{
  "model": "CTC audio transcriber",
  "dataset": "telephone keypad tones over noise or synthetic speech",
  "train_examples": 39062,
  "time_shift_ms": 100,
  "input": "waveform_16khz",
  "tokenizer": "char",
  "vocab_size": 21,
  "arch": "transformer",
  "norm": "rmsnorm",
  "norm_position": "pre",
  "hidden_act": "quick_gelu",
  "head_dim": 32,
  "fused_qkv": false,
  "bias": "all",
  "qk_norm": false,
  "parallel_block": false,
  "moe": "expert_choice",
  "num_experts": 8,
  "moe_every": 1,
  "expert_mlp_ratio": 1,
  "experts_per_token": 2,
  "shared_expert": false,
  "wave_strides": [5, 2, 2, 2, 2, 2],
  "subsampling": 2,
  "layers": 6,
  "width": 256,
  "positions": "conv",
  "residual_init": "none",
  "optimizer": "muon",
  "muon_scale": "original",
  "learning_rate": 0.038,
  "momentum": 0.95,
  "nesterov": true,
  "orthogonalizer": "newton_schulz_5",
  "adamw_lr_other_params": 0.0013,
  "max_grad_norm": 1.0,
  "max_steps": 5800,
  "batch_size": 192,
  "epochs": 28.5,
  "lr_schedule": "cosine",
  "final_lr_fraction": 0.01,
  "warmup_steps": 110,
  "weight_decay": 0.02,
  "adamw_weight_decay_other_params": 0
}
Rows from block 3, named by matrix and row number. Rows with one number belong to one attention dimension. Each number is 50 + 12 x the weight over the matrix's rms, rounded and kept within 0 to 99. All counts start at 0.
# v: attention value (model.blocks.3.attn.v.weight, 256x256), inputs 172-255
# proj: attention output (model.blocks.3.attn.proj.weight, 256x256, transposed), outputs 172-255
v.229:37 36 46 45 45 40 28 23 57 62 34 58 44 42 37 70 35 31 55 59 52 44 39 55 48 13 49 82 60 28 42 53 47 56 41 40 45 65 60 56 51 64 50 48 31 39 47 61 27 67 49 68 32 38 45 38 32 38 55 20 51 59 47 39 44 39 73 49 53 44 66 52 65 32 37 38 57 42 46 49 63 35 56 62
v.230:32 57 49 43 45 44 44 55 41 50 38 57 52 54 29 59 49 52 26 49 33 49 37 49 63 73 47 35 52 45 42 75 45 44 41 66 42 51 50 72 43 44 63 35 58 70 31 52 42 28 61 64 44 55 33 48 56 44 48 46 67 43 40 76 67 51 40 69 52 62 51 58 64 58 41 58 50 47 54 43 44 53 54 45
v.231:52 44 55 41 47 56 54 29 66 54 37 53 60 56 49 51 56 55 50 75 49 50 54 50 36 58 68 45 58 35 51 30 52 61 29 61 60 69 41 51 47 34 38 75 38 56 63 44 65 67 50 74 39 41 46 47 48 39 35 53 40 57 51 58 46 51 46 43 56 54 60 63 52 46 52 57 64 47 37 64 33 51 75 66
v.232:44 54 46 70 49 52 47 75 52 58 66 46 41 50 70 49 61 56 51 45 78 39 38 50 46 53 54 44 26 55 73 39 51 56 50 47 64 56 55 54 47 43 43 54 40 68 60 50 34 41 68 48 51 40 49 42 56 54 35 67 63 57 38 59 46 40 34 50 68 31 52 39 36 59 54 48 48 57 53 55 62 76 43 51
v.233:46 28 31 55 55 49 60 38 55 49 28 42 60 41 48 37 52 71 46 78 45 74 36 43 67 43 42 46 27 70 67 57 53 56 65 73 31 59 13 52 42 39 23 58 64 61 67 54 43 51 43 49 53 47 57 49 46 65 54 57 60 33 62 64 73 38 53 36 44 60 18 56 39 78 62 53 16 63 55 43 54 49 55 43
v.234:60 54 70 52 49 61 71 58 54 33 53 60 63 59 48 34 38 56 53 35 40 60 27 41 27 57 51 45 14 51 29 46 57 60 50 58 59 36 41 38 45 70 39 45 34 52 27 54 68 56 46 40 46 66 38 50 66 28 54 42 69 38 69 50 60 60 31 51 48 52 39 44 47 33 49 54 63 45 46 45 41 25 55 55
v.235:54 37 26 64 52 72 63 52 44 37 63 35 55 49 47 46 49 61 47 53 35 38 74 47 67 65 47 52 69 52 55 57 53 57 30 37 49 63 43 43 43 49 46 39 51 23 41 44 57 51 52 37 53 57 38 43 59 27 46 70 31 78 55 41 64 65 38 64 54 67 52 49 46 48 43 43 56 49 45 56 37 67 64 62
v.236:44 76 50 51 59 36 52 43 69 45 43 43 60 45 78 45 53 67 52 60 38 33 56 62 49 28 56 31 35 57 49 78 44 52 38 70 55 57 41 50 46 53 54 46 71 47 45 61 55 23 51 62 55 64 41 36 41 52 38 33 63 44 37 42 50 37 50 59 41 58 36 50 43 52 26 56 46 46 55 37 66 58 55 55
v.237:51 45 65 68 69 32 55 58 69 32 65 60 36 50 66 40 54 54 45 57 57 52 40 48 53 64 52 48 43 48 45 47 28 59 65 67 58 63 56 63 39 50 39 71 67 64 41 42 33 70 35 46 48 60 43 63 49 56 59 38 41 47 52 37 48 51 30 44 40 28 24 36 59 57 32 38 45 64 31 53 44 42 61 40
v.238:35 40 51 66 49 51 32 39 35 46 48 64 51 52 46 56 43 41 60 50 71 53 37 43 57 51 27 33 47 41 53 53 28 51 61 57 25 55 26 35 53 52 46 36 76 51 62 36 58 58 43 41 60 47 69 52 47 36 61 68 61 47 47 43 61 44 45 71 70 59 38 61 41 49 45 49 31 52 69 45 65 29 59 64
v.239:69 30 49 61 58 63 70 54 50 53 46 51 53 48 59 47 71 35 50 21 58 57 39 56 68 41 43 44 48 36 52 22 64 59 26 30 44 30 59 52 52 51 72 45 41 59 40 67 68 35 56 45 59 58 36 63 45 62 54 58 46 41 48 90 39 41 46 58 37 41 30 53 42 52 49 46 50 52 50 22 51 62 46 57
v.240:34 51 52 65 61 35 35 35 54 41 52 51 82 42 49 41 57 73 54 54 70 52 49 55 44 32 69 46 67 37 41 64 46 52 53 56 41 45 63 50 37 33 64 48 46 35 46 54 33 39 42 49 53 51 52 67 47 62 45 29 60 42 42 49 59 34 54 20 37 34 36 48 39 35 62 42 67 45 34 52 57 40 41 57
v.241:54 48 55 47 50 56 64 66 43 41 68 45 70 30 51 54 65 43 52 45 32 42 51 41 58 52 40 59 42 50 55 47 21 41 51 48 57 34 33 22 37 55 55 56 75 50 43 33 47 52 47 62 50 36 32 52 71 67 41 46 55 45 38 41 48 47 43 59 53 64 31 59 30 52 41 44 53 36 50 75 38 60 23 51
v.242:52 46 40 22 55 51 43 47 69 47 41 57 60 42 52 54 55 49 64 50 42 27 40 62 42 45 39 36 42 59 31 58 24 54 40 21 54 33 39 44 59 63 66 36 47 61 63 43 32 38 68 52 50 61 60 43 66 49 82 77 50 43 46 44 70 49 63 63 56 70 46 36 41 62 45 58 65 35 70 27 56 50 60 63
v.243:49 58 58 53 47 36 39 31 51 38 35 19 36 22 62 54 52 49 17 60 61 48 49 46 55 54 58 63 44 60 52 52 51 47 57 48 44 52 58 27 45 30 64 37 59 53 54 35 64 63 62 61 61 40 55 52 59 33 40 34 70 50 49 20 53 42 63 52 50 48 48 31 71 33 42 57 24 68 30 53 44 34 63 47
v.244:48 37 47 43 38 75 53 54 42 73 59 53 47 61 49 55 55 38 88 43 53 60 48 30 61 51 48 27 43 42 58 51 48 59 46 47 54 48 44 43 65 47 47 36 45 73 50 43 63 43 45 48 57 57 36 42 43 42 49 59 43 52 40 70 41 43 74 31 64 52 39 57 47 44 50 44 62 62 43 56 65 71 72 47
v.245:73 52 49 43 42 67 54 43 29 31 29 26 49 52 39 38 71 72 37 41 71 46 44 55 54 60 62 57 30 53 41 12 71 61 43 65 43 52 55 49 38 61 25 34 57 50 47 42 60 67 49 22 42 60 49 49 49 45 42 58 34 61 58 56 46 41 47 53 45 57 35 50 40 75 54 35 68 55 57 30 35 63 39 46
v.246:44 42 68 62 44 43 63 36 66 49 63 75 50 48 75 53 47 35 41 57 67 33 47 53 62 58 83 64 30 43 42 27 28 48 42 49 63 31 51 47 59 52 37 42 52 44 45 75 60 78 39 56 49 48 37 42 49 48 59 51 61 75 80 44 63 24 43 58 30 35 29 42 68 68 44 44 31 61 35 57 38 51 65 60
proj.229:50 64 66 53 71 45 67 42 46 44 40 44 51 47 61 38 76 53 42 72 65 54 62 52 48 61 71 52 58 63 59 46 36 44 46 51 59 48 38 67 37 47 31 65 46 49 48 52 48 56 52 43 38 59 55 31 59 09 55 32 62 44 47 45 44 51 52 52 43 60 40 69 48 69 55 49 37 59 62 61 42 56 36 30
proj.230:49 27 48 73 52 43 51 44 32 62 45 37 51 52 47 59 56 71 66 57 55 20 54 55 39 33 32 54 46 63 60 38 49 38 41 51 39 51 60 53 44 48 43 60 39 39 62 57 83 52 48 48 43 54 49 29 38 57 48 58 47 55 55 42 62 50 44 40 49 59 55 24 30 67 32 52 41 57 33 66 59 38 50 45
proj.231:59 66 41 59 50 39 47 71 35 39 69 44 59 61 62 53 75 53 69 49 49 52 58 45 47 78 60 41 57 71 37 62 54 29 54 38 62 31 67 52 79 49 39 47 44 51 43 56 52 30 36 46 86 60 47 71 55 49 68 33 69 49 48 51 52 54 48 51 48 61 46 57 52 57 35 55 55 49 22 48 63 25 30 68
proj.232:53 42 38 53 30 54 46 42 55 49 48 59 47 35 60 48 34 33 63 56 35 73 31 59 49 65 37 56 39 47 36 47 52 44 61 64 60 42 36 45 80 45 57 75 68 38 54 45 52 38 63 34 66 56 61 58 71 44 66 47 45 51 37 35 67 55 55 58 66 47 62 65 34 58 53 68 36 61 29 48 61 36 50 34
proj.233:58 48 54 56 39 61 40 72 62 59 51 52 63 49 65 75 44 60 66 59 51 65 40 54 59 70 76 38 63 17 59 65 48 34 41 41 74 37 62 29 44 17 52 44 52 48 60 46 43 44 69 42 67 64 69 58 47 57 59 55 75 59 48 32 47 38 21 67 68 58 57 50 53 36 37 66 52 61 32 44 46 41 34 58
proj.234:51 38 59 39 53 47 35 64 48 51 63 53 45 57 52 56 42 45 39 36 58 49 70 47 56 66 68 42 57 25 74 54 55 53 44 41 63 47 56 64 54 68 65 64 21 36 37 49 59 41 46 57 46 52 38 58 48 60 40 47 57 61 43 36 48 63 60 51 44 51 44 35 57 64 22 47 60 69 38 27 69 54 46 45
proj.235:45 45 55 59 56 48 32 69 56 62 52 58 70 41 59 71 47 47 70 38 60 43 41 41 51 51 56 69 31 52 47 44 51 61 39 41 77 65 45 46 62 54 48 32 38 68 54 56 34 37 50 72 41 60 39 62 60 50 52 48 67 27 53 60 40 52 40 57 58 31 38 63 51 52 44 36 41 47 56 33 37 22 58 60
proj.236:44 29 52 47 59 46 38 43 40 40 57 37 50 28 67 70 66 52 53 41 49 60 54 49 21 26 58 49 57 37 55 42 27 53 59 38 46 35 52 64 65 28 47 34 54 48 38 59 58 58 66 39 35 40 51 48 54 35 67 40 31 60 28 46 49 46 69 41 72 49 43 53 57 75 66 73 38 49 60 53 66 48 44 55
proj.237:60 51 44 48 48 41 68 43 44 53 48 56 68 50 43 55 51 52 68 48 45 81 83 50 53 70 56 35 42 62 62 48 41 44 62 45 38 43 51 52 40 37 44 40 59 35 45 51 50 40 54 62 55 51 41 41 41 43 41 52 39 83 52 51 60 55 47 44 44 43 52 50 46 65 58 50 47 73 49 41 52 51 70 28
proj.238:65 73 41 62 63 49 62 60 58 57 51 46 55 24 68 32 38 59 49 64 58 39 46 43 29 52 60 44 45 63 54 34 67 52 50 52 56 46 54 61 57 48 72 52 30 47 72 46 42 72 59 38 40 41 53 58 37 56 35 63 33 47 20 34 38 41 47 41 45 33 32 65 44 63 54 33 51 59 34 53 53 61 57 52
proj.239:35 49 38 59 45 25 55 42 66 57 44 49 50 63 46 60 48 33 30 55 35 42 66 39 59 58 47 59 31 43 46 60 47 65 66 47 44 63 49 65 60 56 54 60 50 48 63 43 63 54 27 47 36 51 53 47 58 41 49 62 56 33 45 45 29 78 38 45 42 55 33 45 49 45 59 42 65 56 45 69 81 37 67 43
proj.240:25 45 31 47 46 58 63 39 57 54 64 51 29 44 52 34 48 68 57 47 61 64 51 29 50 61 70 63 64 43 64 41 52 54 59 39 77 38 33 58 38 56 56 72 55 41 34 34 46 36 59 36 42 48 68 49 58 49 51 47 54 45 63 39 48 61 42 38 34 39 57 60 24 57 44 50 62 63 57 43 39 53 41 29
proj.241:45 33 52 72 44 63 80 48 70 55 68 58 57 36 56 53 66 35 70 19 73 19 89 37 54 70 35 44 49 46 39 34 45 43 64 42 56 61 47 61 57 55 57 58 24 38 68 57 62 64 44 55 51 66 49 41 34 35 51 61 74 59 51 51 49 61 33 41 53 25 56 25 72 60 53 40 48 43 50 52 41 58 44 41
proj.242:29 72 45 63 30 53 42 70 52 53 54 48 65 48 58 51 47 56 52 72 57 48 40 32 47 49 39 76 55 55 47 57 34 59 38 63 69 68 41 59 70 30 32 41 55 39 47 32 52 42 80 49 39 51 44 61 40 61 50 11 43 48 62 43 50 45 48 54 43 35 59 51 53 43 50 48 63 57 56 85 68 56 50 44
proj.243:46 40 60 51 65 54 47 28 61 42 60 47 52 23 35 42 56 42 54 42 60 60 63 40 48 43 46 46 59 27 40 57 45 50 56 58 38 49 54 66 60 48 51 64 38 63 50 42 26 52 56 49 35 57 53 70 29 56 55 44 64 48 54 67 65 32 51 69 42 47 44 72 48 60 30 25 65 39 59 32 33 46 36 68
proj.244:46 55 47 35 58 58 64 45 46 56 55 47 47 65 51 57 51 37 47 47 32 41 40 61 36 59 66 73 61 34 60 35 59 71 61 42 56 52 46 43 55 70 40 37 48 57 36 64 35 46 45 52 56 58 63 49 70 59 45 51 43 25 42 51 55 62 53 78 34 48 36 31 57 59 37 58 30 54 42 56 56 63 36 58
proj.245:78 34 46 68 53 51 28 34 52 57 43 39 64 27 58 48 61 41 64 30 65 26 57 41 63 56 52 45 56 40 55 54 46 32 70 43 49 74 31 65 52 62 40 67 63 42 43 48 55 49 52 61 44 36 53 53 39 56 47 48 46 49 32 51 49 28 59 47 43 50 69 54 59 32 47 70 61 60 47 46 55 43 56 88
proj.246:60 31 55 41 53 61 45 55 58 49 63 61 45 40 46 31 60 63 39 57 27 41 88 38 72 67 51 62 48 59 62 48 54 48 49 54 47 58 45 49 46 59 63 67 48 41 26 43 57 57 51 48 62 45 53 45 62 45 59 64 42 56 66 66 42 64 58 42 41 55 34 56 63 53 62 70 36 55 44 39 56 53 36 45